config = dict(
    model='class-conditioned spectrogram diffusion model',
    dataset='chords played on synthesised instruments',
    train_examples=52083,
    n_mels=64,
    hop_length=160,
    input='log_mel',
    spec_augment=False,
    win_length=400,
    conditioning='class',
    arch='dit',
    objective='edm',
    cond_dim=256,
    targets=['quality'],
    num_classes=12,
    cond_dropout=0.2,
    norm='layernorm',
    activation='gelu',
    mlp_ratio=3,
    head_dim=32,
    fused_qkv=False,
    qk_norm=False,
    inner_norm=False,
    kv_group_size=2,
    patch_size=[32, 4],
    layers=6,
    width=192,
    positions='sincos',
    optimizer='soap',
    beta2=0.99,
    lr=0.0039,
    beta1=0.9,
    shampoo_beta=0.99,
    eps=1e-08,
    precondition_frequency=20,
    max_precond_dim=1536,
    one_sided=False,
    adamw_lr_other_params=0.0024,
    steps=22200,
    batch_size=128,
    epochs=54.6,
    lr_schedule='cosine',
    final_lr_fraction=0.05,
    warmup_steps=440,
    weight_decay=0.07,
    adamw_weight_decay_other_params=0.05,
)
Rows from block 2 of a small class-conditioned spectrogram diffusion model, named by matrix and row number. Rows with one number belong to one neuron. Each number is 128 + 32 x the weight over its row's rms, rounded and kept within 0 to 255. All counts start at 0. Numbers have three digits each. After the name is the row's rms in percent of the matrix's.
After each neuron's rows are labels from the 100 clips, of 14976 (inputs lightly noised), where the neuron reaches its highest value: "responds to" is what is common among them. Only what is clearly more common there than usual is listed. The data: chords played on synthesised instruments. In brackets: how many of the 100.
# fc1: MLP up (model.blocks.2.mlp.fc1.weight, 576x192), inputs 0-191
# fc2: MLP down (model.blocks.2.mlp.fc2.weight, 192x576, transposed), outputs 0-191

fc1.234 068:171197069146225174128149131113144197148123128123171155177136171138122107153092128136128168146146157153138099156084117155161094131107117101175189122153132157124184102097110173105140148151105127101125182138138061105153138115142113115113112132125151120113125085154130120132077136152130127115206034118137157113188111223042181108133095140134152160137173146110122133124141177148134131138146084135119169124114144161133170091145174128063125097111151027169093120137108119107186076101135084091130147126155073088140079115173126078153116116122091098113097119156144152121125115132099074126
fc2.234 083:127160101140179000133123134139126104139135132115095115121130098133158112135122124123130139215149114136137150115121112123139126172140168169119167147112118093116167116148096106125129129134131139113110184111135117136131123125125136139110126077135122123082118109136137106124116117115111109118079108132171100124114109099169024107064128177115146151127149140117137143146111151121169110128016080103131124146104121145138000130132124134178126054111244165155089123123076135115064087126033137141125170131146108121121111132120134101148122138123129121032121104129098117126148127137111135134
responds to: harpsichord-like (32)

fc1.367 079:088096197112172163059080163174155140116119156143130159133155136151147152143141134142102144022116111125134135119134118141129124089139166222128087150144095139158107128130143136106112141123101134163137130113122208138156119228112131156081129118099112125149126141133105162124109130090091215106109153099148099124082121144148157127114137168112199156128086136136134112102092149133064128146067133136127157172105137140139104134148134121127124128162088129118071133066075158025106060117085206189130181137134141116115043102099120164122094159108099088087093119145137094132144141107152085157
fc2.367 098:034120162148176079102122115134154172101141139106160130088134098123093120117121141101105146135159117142152135127126137102137105104157127135119066102127164079132118164127076140111142132135110121230134089108152083125138087181125148126080136076130137126116131169111192132139115143144100010136108117060087144209149090141143139085091105058148124166115224129134129155120125143138172102146132128154158119115120111147107189127112100119161139129201162169127128091132110205020114135096096050134119118151103150144132157155104137152161113110123104146097064184117104118130108091131121152152
responds to: playing: arpeggio down (54); organ-like (25)

fc1.190 065:240063181108063102210138137132145115113148120115137172081118118129148147110137116120132125140137130160148136140148139123141125112142113100128093101157119146147170162133079121151132123133145131162148113098156119108136086180157060145160151138159134163106124121163107165122132066134142151149114161191042079206174179118085164096069132162122192135156128159130123151097104118139205172172137153144119134170152105068127151146105166135167170079139169133132148164154103070115211120184142182151140143133140146076131140095111107131082127111127136119195044126152103124110150099107171162134
fc2.190 072:090066179134085154132069122133122110124130133124141122142117115110143123096131127133124147114088115110150130116140128124122125054110124130131104139133113133123111050131161146144135115124118119072144099138125097130134097167126113140121145111112127171143129141105152142122116179129141123143200187203196136067084118118140030041129128131121180097097126141149128130116132117121136124151170112123126129127160149122084109137137117152112120238175113151072142122155227053187108148045050128119135123124144101138129129127098127103128103128122131085241014113097169122147183130129151114132
responds to: quiet level (69)

fc1.64 114:156127121103126109088161191171097138176139146110152096084187136148138165151121148083134047104188097085138194053172098181108144128118151099131108136154092155112164109119151116162165050137150075119163143131142125077140102076072140155120132106133170130084118159104128126139133065160157154152106142113127105113125147109148120140121147127110123162100059138126074075085171151127128147145115156132130130142174076102084172169084144125117140120127132163130104150145135158149120105122154068106100093208189133187203137156142153142137056069061064133150124151081151143186110123124133174112
fc2.64 110:138101110103118148109164072152106141172128115172094093159212147133151126179154136192134186125178131069170084223169115084092170101112182130125123120154177111075107115169126131171109211123144088086166134161113122191131120104081139098116135116136125078154112079141141109165120117107106112110157132124101163145129106148114135129135164112172136116171144162147074162167088117129141098138133131148139103148156170101185148205214091119139102144118129141121142105118113127134146126110099170135166141065071145068224129111133130143134089097063108118165128112078129183183115109120128111110
responds to: power chord (30)

fc1.19 092:039071178188048035107060141140143141117138122122136119133124136096047122172120106126090130062127145138092136120104099147135123141114124164128088068097104101082118126119146092133147131133183112113122180133119000144176139090126164148122140123141145115133148126155117153129136194103154189172087120150106124123118189131123124122112144080114133081123123106135139178108116115132124084124129083104123149133134125086105151120125132091110103134236207039138141159142078155130136146132097111119080123126152131097133086155117114136121138132136180146113138093109146133153128106133135081118
fc2.19 083:193055126130048180113112111121126117079125145135114078130124150137006120134127121133125134153131140128163125138119099139132091139130119150135144126137154099121131186143134140127125135135125120124124210150122255150122127124130126108128171123118133102127119122134175124118117114129157049131232106206147118143214092111145144148121130196124162169156144129130136137122135108118080233128120156128165115123144137123113099120124130127119132062229181110174200120192200167168110179129102122147121127131143113133130116129155132186124112125131135146139153134118130120127107134123113137138
responds to: rumble (29)

fc1.429 092:099135141087149138126121143121139086125125121121213119152150059138145166158162147131124174119191189155137131137089131143106121165079151146147105134123120112130171120143132110126069172105129148109123090104113156075096130236116112191057100116132153096121070106162123138074069102123129122155095091167112133105142089181100085129090133068112145177141066148153117115114107145125092109133064165109163172137118128096072080144179157162161133118097141140100136117111113158125135154150166183122072159123115055156085096148073071156123186066094177104129189141117075151103101124130100140160
fc2.429 103:092154128082115111181161124143120216081112121134102113112153176178115180103093149136156082152216154144126161129105152125107122173137143152102110091120135143119097116119172184148194093150060144126106088085151107163118140159157123090068071087143107137122169111148104154094111146110130093145156076185102134143117125075161175102138103196188132095123157160118132162138169153124165122128165072160106086109157091056200174149093106086090151108081146138139094133090125216109131074146121126108157133144146127107115131124201143149120175083116168152120168116129120162095087111149120115176
responds to: rumble (56); text has "noise" (41); muffled (low-pass) (38)

fc1.129 087:168151107047135127068137095137154062148125091056134107165082143169108103092194093164125075192085086162133107110147127140099121149127105105079139179163149096141141146108132098133120111151116148122192102139151098119113114138156092084165126182078160121055126147133116075071128138055109170176118155102143116146141091106110094156137100147140162125081070135140085126155140154119137117192113146110154104162143094196097137183158129130150179117129193096185085132093151103133153157162129138118156170167142090117103154098154051121144057196094113096137138121161130153144128110160125132169
fc2.129 099:045165151117146105061121148137201165131138172218113127069113115146125136155066085087153194140079125160101171151134108112120163158119100107160136137133170178124141077100116139117127143142083146148187107111142173137118115129152111174159104102098097130206098083139123076073140101177130129049117145081137178154154138109166184141123137070126139109167192149150098124130125097130151166171161085127096127091117155176151127158103112069099095144105163133148101150081106094125132136129188127154133168091121097130098104162126172080143111209103141136146142136189107144148135123185129144172
responds to: clipping (51); text has "clipped" (51)

fc1.282 137:151115098141104145152166148144107091089132212100109142075132126128122097161213128107123130109191206110143147054065091107079126128056108120125094073157157136134133107130149173145079118193177135128050123031148128145154171135141172159085137156149146109163152078053168178184128121121118134115102121100146116145111144106147152122139114118078120132116125090107177124135136116170162122210142142162146157107086192124146115156131083096127150104139146123133119114121133127146116147125091111147143104051085134115098100086140186134088132096167157103125095122146067153102112090097126141064
fc2.282 130:181110094117124142096120111125110137101111059154156139175122132111135114145027146154146126071157189130165088173089099124065109112077113097152132069159090112078099095138127072148185139069110152122051119076168114111151152135131172126052124107142119139081123187061102180165125129152160123143136113100123135120172118095111125119117079152162109125125124091091126117111111118083108138201134172093119090141087067136139142123105169152121112154159146122140115153132141148090127175151107162116101146184139135134090179164106036125096113107144135186109111139153225133109116176134148148081
responds to: rumble (40); clipping (29); text has "clipped" (29)

fc1.492 051:195208133083119074127120120087139137085116153145119097121143166146143137094153144125134161137137130111130129128134105117146137096100141188102111140128136124137105212115156154170115118117116137120139158169116129107106131072168086140122203145109179103128115112135138126137113062130113160107213184212102124125133099168151094104077133112102045152117079138166133149137117080133118134146191137144112104131152099119126108101135158150072133125119149255189130171188188138139209109172150139143135113133139140104118136129083144032155107122101123063117131060130120125108093147137111094096
fc2.492 083:078118138132091122124149132140128106161119102140135167134120125154149139087145106139138136129123147132130117132135098118144135080107148170121058119139088105164160203146232151139131153135140146101106104116133181119119130072129119130122113117118116145097145120116146134121136116122121130118103182219124181112165113073032151089147105138107105129103179153130157102115135121141101070154145145128139138124111134127136038152120102132139117058072146011139093188122205071184046104109100136106152160118145084161105088147105147056091139149126163123066218129097119125141188121113109112136
responds to: quiet level (83); muffled (low-pass) (29)

fc1.314 096:135204176170056136131169178124097166173160111125127205105114134145147145100104114144103094115077111120128114136115080121160146156124076095129148037048114126144091055106071120141084144129073152129108114153131111154161152122121115082103118122076109126126173114109102145119145136141133140086161187152116157117154121194131104179207096115120113148123088132133107073105171120092195098108183195134178115121100147131157158138101150139124146116149140080107120107139157065151124117090094104115143108168099105121089103118205137100118051081183153096102134183113174130130137184140114138141
fc2.314 105:188116090120064147185163129135086160142137140143134150123114101089163137161136113101111146116049074104145149138152109132154157139143111100137181065113134131130158123150117135124165094124219165174131097179122157097113117135137122204105091116123145128097086147111151142134118127135128127150098227141150123129096173064158137178173087135065104152170106153115092143147099142162131119118011165146115170133100125127087142155157128110159124102131098078140171134177117137116133142137169187140102066088164140164103155156098144048104068096169166153040112085103114138159113122130124121147
responds to: harpsichord-like (32)

fc1.364 141:135133099075135138132093080134199109166132152108082132137080145137143193177179190090111088143083084113177126114107128141154154132098109129071122156034093172120139108085152119134110101158141095114112136191150129121098124134129138083145128089121173096078159068096131094165159131076059163141118133130129146120133108105139132086146163122102154145142151096144114134184185150172153121170164093129121203091107209141089123135191105093091129125134136113116118113128133103120141154156146142137090149164081107127124129114158009132106165159093208074116161120111182172183129136141133150127
fc2.364 137:152120123072139131140098170147183157143120122157169119100092139122139195135025200174156176139074083107201118153122143125150160130072110101170141166052176076085095133174111117140114129112086079121136116183127133124063117117115126151128141118121104104164113178126160088155146106151198126110119121125113125138140135136134112138132186140134127133113115120157132097074086097074066148168116103129148103156104052151201140142046157145144145135118132129113141132131112115140124138132110121127148136118177119107118097153115250139105138152110173160099086149146067203177110111140142101106
responds to: clipping (77); text has "clipped" (77)

fc1.76 081:210131148064127192181123106112127103134163123093163200098121076147107113163128093123146130129148159106124145136102164132119147195111158070145136165171101134138113105158132167103095128118118135125149149164116150126179141255089112118136106135101113163159110091167171136139101055092067188141138059109101113081091130134212104141112123112088171150161171140086066127157152112151138140194118141129130112128097142103169182097133164138159129124152120124119102132075159138096073131061071171158139111137128061108140089112164149062125158104160112137122132119103124110096116112140119168106
fc2.76 098:091205202119158117156109130137119182124142121102115209130105140147115132160116124148135111110153138102128121111130131122125148095139156134116102113145145131100076162117103132126125086125107151116130151117118101124142104146110143170120126141120124106140137148146089147148102045148167065128054000113160129155211000146096142037129124114164201110124094116113139107132106129129110076162153113116100141132101122114133083117130132107092147164186094141106135118143075168087161126203131098117111081107149128162141166134095132049129163103133134104116165145124115121119186116154123097134
responds to: rumble (58); clipping (33); text has "clipped" (33)

fc1.383 094:136149146164128145133122111157095130187179148201150115084160152102134122149145094138163165161093215116181035157067118182102070120146136129139116127089173139048163141061108106154127118100161095124107109122054093167127057143121080189080158100038150124101095164090139051130211129138135120100124152122134137118139126130142116117145127114108100127119144171078116094133130128111151104172122026153126108149176156140163149144078177186151164135144124104119112144144104113165141166107097113130100144098125127112120090146119146132162151120141142137124136085117105189119135137091115161173
fc2.383 064:148120144133161159191105128128144127163107135109137164155137050146154116136126092127127135063134112143153104129131150143141159101133190169127106057119112135104116098136131138119123146137116098067119216160100198121129107137125130151093148102129133141099134117124131104132119089110151211156185112061085061128197108139146189143240141027110150142137162111116140092120128105133124211129036198128133123167120132139107090132145156119151144104186097061152116168126142082159122098138193171118137077138157068139125169125156126069137151141142147151116159123090128136112098120120135146125
responds to: clipping (59); text has "clipped" (59)

fc1.58 137:142133083198165124102098081161106095137110104114141172197169132136117083120157102100145096143148096140133101056146161127138169152125159101081148142117133168123145118167117135123152091060176076143138125100190124104111071149210100150147166135105135111189101165136153122124122118138170139137149138119129107119157140096125132154106173100122127166154105074086061154065115109096120128100164139071044208056110141067138108134177168154187144112136141113122122109125122085135143137139090142146126140158082078055074140135183170145161067187133103093128108084088097143096124137164120113109
fc2.58 140:096122132220110130131142172178104112100100175137117138067171140138127095126107095147109166153129078112143183204166166116155172146114116091184136110131134093158091149091139094119118173167086110136131135080200119141101102128201102086143166105095128162054160130150149133130125115113127125107130133126117129135100105141118126127141169128156102133124109077105049073157130157159150110100139143182213043200125114046122107126056108093084087130118133113114128137124133101124108126142139128123113119078178129189089090100117070134178101185140065143141097155088159142097129108182116134125
responds to: white noise (48); pink noise (47); text has "clipped" (31)

fc1.256 077:153147213143109151131110149143146082185097156123092183106109197148157128178125141133123123173157119121133045125090120095174148170091144119092161094077130145083135154074175123164135124140135100085117098180141086158174121192093128111118175083100159055081146133129163107109150176136145051122145140098103109143040157116068097138166136134131201149146057140093174086120136130107107161079117137116139138109100134098112120127143124133153133130133074079147152123098098097131110189247126122093110169106138141135141103114143141152103122112125183148114118113096138113109059142130100111125
fc2.256 088:241137167133143170161172139129134151130118108120163127117153069117194148168120136130121141070124105129133124124132126112155139181131127135136246115126109157171133158127070126155135129125083123066147079172126167131133113136125123119121119121142129112144117111126123131126132141127168255128104136082168139116124130177160148132123124070134171123133174130119119116093113094143149055131006077133164103111124113109098125126110095112147117154183127129141205198145077155137150131063193091136126072102099148125141108108152114176151140143129148158080087128143153118140086155135140135113
responds to: muffled (low-pass) (31)

fc1.329 128:145131090087154132132021124092073153099155180175160107226210134137148163104126143095148105195127091167141141141059118130109118117125140053091144096136114123127143110092147126161154129130164115141107133089109113120130102112152158127152114099178152143139090119127109136099112167111202136096154149138119124147140124114097126141105109099163108147117089131143123145126104164196099111196155141089157068150106119157137163081090112045045125118146127099125143129125131095121146136140121109145166118119062165156125167149142079128112054107073149151139113102160080096092153178108231154151
fc2.329 128:112140096086136124103079137090087119088152062070103091028223148114162149145137148151104192170107123195171120134064115129102122128123126152162132120123160113141144119137116149162095127160116111128089120075106129132141117112154159114173125162150088120091171135129132110085145139148064137146138096132174119112138134158126138163103115131084128105129123144153151087136117102059149151204129105170100181114136130149128127093180138211186134161132123149147135109132154089187149150122111105124095136145181143094129099101149174129113080097089136107132147150145192073087135081113255096146
responds to: white noise (35)

fc1.182 111:133125120108128171152133142162126076150138082176164114184140106103112097098065152102134123093186095099143133155084114144184129141128109139062140170100119138124148124165144120099138096141158181112130132106110090111153145116083109164110137161074179080156162162145158115112122111058155106124137111136131116137120112120088132118105175105154137125163142135124088206111094138208168124174136127119198160104083185117157168050020151184141166128160120145131127108149105163118137150109083147087167136098158068165175129082075110135106130173086131122128093160121121103109167059125172059072
fc2.182 119:104138142097139090105131112160128097151140154066111115072130157208098089134186164179111120095199092120158145122088120138179121136160117137186162168098174122144143111070099140093151174111108193131134134129126130142145126085079108094129116057063073172102098102136120105125108145191147116149142108119127130122153152116120127132111170145172111096101118108105102062104127095061118153161106156127073129172081071122098112091203127098131095141127132166149123122126172161131084201169133143156071152117079101128167120152159137121127118173091156141139112091105090118090165227114166177076
responds to: muffled (low-pass) (29)

fc1.126 095:139121134089139148168139109143141095165123102126093029166148108147154140141122088185128112101065152052163134115140137117130044120156110155182163125128109131119149115127124126138113086128149175161084156126160152136175129155113161105183119127120129056114173201138096124139153141207154128115142137157128146127121118132178107113108108112131091175091147141081149109173192121138125126047106144159130192100084119149134110118096118099122148138119102121109114136125128136122188133099134122086077120120080051114180160208154120108058043097172155131121110024127088134105090163115110131143
fc2.126 097:141120093065099128159141128142154134127104137137158154105149120126128143115130098084126127130099133067161106149140152145155059150169133183078133113128106130148140075102146106147136176127071182187105133106163116116140128104083167122171102163108131175158084028138161138170160073058118155131107093177119143150106121136120180103110139119184087128209119153088129067149058132116122126069070113069099121180108139179129114122136149152080136095147095142127087111085133131124090120173106128189159146133165113147183069039110115152086105111163168132085117223131138134116119134115137104119
responds to: rumble (42); muffled (low-pass) (38)

fc1.438 085:140128099058152204109131050128112091099123153132166044170115136092186132120139125132157129135099121162149104115123157135102100088145154161108064199149130113130130111109115145159143123142116170092169154164150106144110127132099062149131125092095140154138112109137115145125120069123097181135090130188117082149255117138108130169143120141140166092093142118168098124142110125170124181151168112101133132155106095155134170140143121137186128087105143074097163175112124096143105131110054110144162140128165158154114091106088167170096139103128107105101188107094104146097124105092167133132
fc2.438 090:061146134124110056085095155124115179082118109152097116118102198165206113174142117118133108144067151139131156140130113132098109088132113143112072121131128130118126033139131119130132146139111136068141156147140148086118134121091120130141139198128153133132146171130108115124125164133146086144164127199129111099012149137156087162120141096150164156143037113121115129071121133116112043139136079126103088141131148133147060149124129147123138181096162076083181082089152070090148109205190164104110135103105155108126190139150108175120118125136107139073176137163106137125081143124149105142
responds to: quiet level (72)

fc1.424 090:142114159103117109135168097169132158147111095183159083100108111132123103171158137145136138133121216089091148157119053147082171104146107138136118092133138114101078108141134142031158068102181135134110145070064115102190180102114124129129142152191135080159114053168140143127138164100105124118132151125124129137160133187104101105146126099163090099081082132089151164105110099095141121136232143124116101092189118149130112179151176219118172117133097108134132127127128114143121124139118139122082101117091127152153146164136110126135150101166145175137132079078100074065162086172189095115
fc2.424 103:188120115045138112096141163164141146134117151077114108145090134125137115192111125117100114103121190094051103091114081101060177117143128130102138158152085140172190194138143128030109194134140140179128179089063141166163166108114108118121142144163117190125139190156116146155136170164118082127134172159115116112105119070116166105123113186102155104147138132072136086155151105140114128129127167137132136164191132137141088184092068067100071134116108099148106144111101122160170114149192132119172159107143157139153114126112140130137152105130120101129138186084160087063136162151167149111
responds to: white noise (40)

fc1.469 115:121137098157125161093102112176176113126121112117113097103172139136129129078131125104063206123135169077160171106138068145151178115107139088105108167131153110171139136161086145200114093117073081121148140154098138150159110145142151143137076092065087166187123132127114104207136114164123124143130149145144107132088132143149123108131179117115085109211151130121129132143085100099173139127111120120145133171116150209095129081107077144206085115145136137126110144154115111116132129066111110142104137152073134043077144159164098115110087129142076106140179146164113087104146165115229048132
fc2.469 116:112137132159131114128138144158180104129119143129113091164184132120151118080140101151194006071144179064163105137135054079138174106117155129143107138142140158121132131114115138171125201122152078122132138143113110089154110144136167137121117118082166092116136115128135108183112113098165152109121139157118135131165120123114169138106178109130118145060090112094090092166183187176120114136114114140127131062110113203167131066131220131102176130140137131122121121146140108122114165156091137124161141101184179193091122080108148117116083138148105127164146138176120096113138088114235202117
responds to: white noise (34)

fc1.487 122:107110167076142152102129101173111143165152085145091171059192077167147067107139092151156166178156113173093122169165125131218092119079089089054096114144163102188152104134135172092129148147168056101105118118120115122129136124180105160103148096139122059109100100096125131121105108109110178101100128110115128163122156173117130098150049120117109132106127156120169146122141152142164127073128110101138094100095152134131148116126148182114190125111111144131156152128121119110130139180132156114153138114113136114176192069147101088109047194112147097126183076145146119209114135082113169172
fc2.487 132:148146129086138121084137163196092154156174180141171117176202140128138090158104080092084077136133109177070141095155132152238096164081113110191128157134079191039061147114144096118155093097106079130106127107112134134129170138189114117111158174150142161152171158115126130123117121139135113154123127103129133118148132139158113089134054124147142161140130132123172053159101097101142112096120140162109136127098088177105091116133130075143074120130097113134140119104140101174142128113131130135116113149141175145177090175128178094108075199100155128110144208137113114194115167104131093150
responds to: clipping (27); text has "clipped" (27)

fc1.134 134:134119102142136116129143122074105126159104134187154092120169124125139149154191147167166075126120147107109111135197118146138151083086151110127145110078188107088142101100130101188040180182142108114151153146203112086117123152128127040145121137115161118094062115059135140154153136164047127150142134131129122124132162115168140186120127122162163123182125080110125071081206163126120115081051114142082156169142134167140179170148131071100123125137115127138174119137143118133161130142090129142084101069171101133097206111135127137087128109152111161123107097133100062094153146155156078133
fc2.134 136:148103105142130134113108141070087141129080139073086158151159148122130159112087136095078198145098149114116107106201114110135152134117153155097132101096124164136157141193119096234195058126058130125176122144195145161089125108115090219131126108110131079159227113083099143139168097090165126098121151128138114152112126136092146172108107123108165141099126089107105132194063081113130145068099087097191102104127117171174107142111107179135127132127128140141176146153127130119101134109130141104163150147073120101099113150102100106094131101161111142116124164166121068084140095171170168131
responds to: rumble (31); clipping (25); text has "clipped" (25)

fc1.70 084:166098171108109058172159105134075076127136127143126104142134104141140157110134108102110107089147125141130157126124134102090127016140144092140000162149105138147099145146194083115127099142136130173146135148149142112066105205114155073116088123118165159147130143148142132146097095124109058117188112094112137145220112190120134128184142105130127178119195124130123113131124115099184136142150147117140130112130131089126115098142120127176121134154156191133087128108130087171136194104052053137116124125137113124152130133156112080141108137099187077140065116089137105143137105135117169128
fc2.70 086:044104144117098207135135132141117118103131118133124137137129143159120144142109128122130086138163122159157108114130144132134107011128151130115039152130113135141122156119099145109127149112091133168134174109133110129104149077112130130103098130138095189106133117124132146131125065137186159137023124068150136124033115131144107061169154163169084112121078131128167102141130154123139114145184084114108143119160121105133115128122146139130111107178175191137125123192179125109129199160180239107137072131140158116124115134137118065110102150133152118215033130153134127147153124121111111140
responds to: white noise (43); clipping (30); text has "clipped" (30); quality: minor (26)

fc1.261 071:159067108091153154124093098166104127164123125132152161130158144110140126116129131121162143155145159078101136132125152156128137132113116109150142141162107119145098073129147109127120167143157124091152106132187221090083116146120124101136094106137148089124103119128139101175106111119091097157153080149070119136140113177144099191177155116096140176111157131134095103142135114144164124127244099140106128145121136154157108137146140136107084119000066221101150158130192084095143147026127088098081129118146100155140061133157095018119160123165122155152122090109141162123130133105131129131
fc2.261 078:103087139068209047120125114152081106154143135122084191097116072128033117141096155132109100094130146153118129123118152100104146123120177108120073135130110142125100145138148127169113084115165128156141037091163047126125101113130120130128131139117097127142142148141137133152138087105144151133083106059160186169101157113151127108164109123107146081178105117134167138085136090101112122137196152157117145118117133136117085146109086135103167183002044100133082108110092047133097151083133110115124104121155143129115095154114120030151173135139108098147165138124142132101148103115133111109
responds to: clipping (53); text has "clipped" (53)

fc1.402 121:114146073164152143166056109188094152141069100124088095147105112144136163140111194127150128124140172135107155136098098145147114145080137077132160092109165148150123108062118129089063093102141144141159138089102138121102094135143146138051130120143138059142101153138098210158181164140114162154136126132120111142144116099092135108134137105143151161000139206136060132098106103148090121154158157195052149128110111179116113106193064164182112117143132108145132107126098101114142122131099114172152125119139123140117131079131102131150184135119098114116110100151108146146139191096065144147
fc2.402 139:104131112182127122173109127188093111154085144121194110106099108112146169134173212138119110140131159132117094091118117147138140174092086140096121089100081088123133144200127123062195161160121146158149139087108119138115089124133147144066144119142148136097162119153137200159201150120181111091134131131135139130123119127139143138124115118124126132255095216120052129141140149101127126151172172047206065120117164181109126071069175103095138139138130115143137161132111122120114132131139125081079168138098122118130106193156162100164166157123097141150125125176127153123121099110074114143
responds to: power chord (25)

fc1.330 093:148086165112111249080095096147137126141130123144101132129133123137181132108127135141113123152133129099118137150117112108134131087147151119121143176134128152099130112114105169123108122126151151157132247138119177125143122060121116156141069159138111163152126125140111139121120127105091156117157185118034146132121203167129021014160093137102064113128104117111100157114119134135174003147137133139134124146107143136156139128109148111074136119069164102132149184177054125136080178074138147133154176122127106110130087125127140084152139118119110097150071121124143126096128140127112128127
fc2.330 086:116117137112158001104138139126173096136137126126156108118140123139228124165142142122123085118126146102094144125132120148120151076131131100121166149142134115108145072128126135119137135132145138160130215129122118130131116140119122139134115168117134105137139116146137127130115117137152093131079207113249123119217044116080210046138124129100098121125132124128111092122113107138107255132107136122121120117140120140108117119126111136123127130046208115163147094128160102110195134157156115131117111126103143142124113133149130069139142136120106138182114143091113125095147128125117133122
responds to: white noise (25)

fc1.447 107:136109124123119126148171167093151155177098101135168171156163100109123161150116146134026135128144064149137078077115186127157147175147176127123142065126067154227132161124124154141078217112126117145125123176155121096153114112102098134187144123170100158151178157099097144133123101113142128160118100122118141127123117149127126144139133122163166072188088120180115092181122156082096130125144164149101178104052080123121103113118085070088094128123145127126120128104133107146125135102130161190152111135152080062106119169169115119104095159089153133124108168246109129183130132106105155118
fc2.447 053:121106169152158168102111117149140166148131131163124089119109132152116110102128123124135110170130166140161137132113105149134148101166112125142143102105132123126061086136177107104126154117112155070137210134123237130138150094104119121104166190156123118114117114129135125120149110124194078147132214047137122153154221092196195120125112124184122128181151140121133102141107159115105190148180127107156112134125137138127139159113139136145128097250210003116085125182150107100092110141121170122117122121131165113138098115154116113160122135120125104078185090182111138134145109145143136112
responds to: rumble (26)

fc1.284 078:090131118135172128122125123118146137125149099125094160151123097103139113105105130127093091127141119132129140144144118101139130115101114202119134090126107119094137089151129114107116118140154153136133160127107112130167144136105128106139143113125117149117131146143092098110127104157186157127114112116120091137141083106110117017066134089074064056170130111134118118155152108156186152127133132128125127157105141083131153152104119141092123120138124215194126134199255147223108169255218131116122093093127161094126171091114142141134152157136109144109124144114087111136134130130124141116
fc2.284 077:139127049126176135127141115136140109114151124105130140117124136132139110139094129132106113120160135107142107104144121134121128171135113122138157166152149137108106149106186154128127132130168123048133169157128137136131142150126121129120136131147129083118135127111166112135128120108133089152165083152092147189123132111113255103119152136149085124117135138173153108141087134127109093137163113100115113084133112136083116182133152096142141085111040082181107179108168028255218075169182253119127126132127153131126119125180123052111147117143129111072094146182129116099091132135127133134
responds to: muffled (low-pass) (35); rumble (34)

fc1.418 120:158144124114118144187158144173148145146114103129082061136133136106142064112124135105096179065129063165173109063142159121056107112121123142063145194155087102130125098115097034109131094079110088120104153114129111135174148143115181174171132113119158114110192157169126139058129142133103111078124148136112122151103150168166118195135180117132137085130123155124144110154056088126135101118124137100147149158190151121164170120209081122118148125144108115141162107152147086139150119156092108067121126115123075145158156143105137106189159149114166168102136074165079143186151109057119163147
fc2.418 108:141137140111118117134144122138161107155122119138117116139127170133134081076148168149157129092151064185180110177138171118077095107125094208193141203147142128087133112133141182110109167162144064125114155115142143128198156164121177036177102157110102102132105099159143150071148120136099159161138179138127157112144131087115147151084187138128143161153132137113118102095204149128158131130098125139098093111214100144091083073029141123118120127136110108152145130163145091100138109129163111150111185120124125107163126102149083116209171152111152144080108172107159152186174131069114096151
responds to: clipping (61); text has "clipped" (61); rumble (36); pink noise (29)

fc1.421 087:200145131105166118153126129125124081182102144137124139159116140179154134101139131144147146140148152202129158146123139106133104108160165205117122108137129117106132152122113137138126095135152129144174161126125190139129110219116082154087129115145142116111106124134153113136084090148158159101143084083120066016112152109097093175144148123188158128153057152166118113110122153119211188145142150149107146124145099124104084084117111147212130191221144039082168176077182085166204103151096121101155106128120161111148064109156114160116120114111131118141123149110129106119113144138140092122
fc2.421 091:125114086107125093106113143134113073110127121124136216115109120134106125118113128137108103134131122164122125120114147125140121098123126203108117128112130122096111060128133131132117157131097111213146222143133063144128166195131103106117110094121130109111137144113093120127133180124120104141063095098105124217112133194137137082125135198159116083111187119140107148090122120135126028145106123105127114133139152133130100115131125145118128022215053140096070094146115106168100001047095115147112152112143114149144142130079124193102114117130163114127163111076123119121107128132134136120
responds to: muffled (low-pass) (37)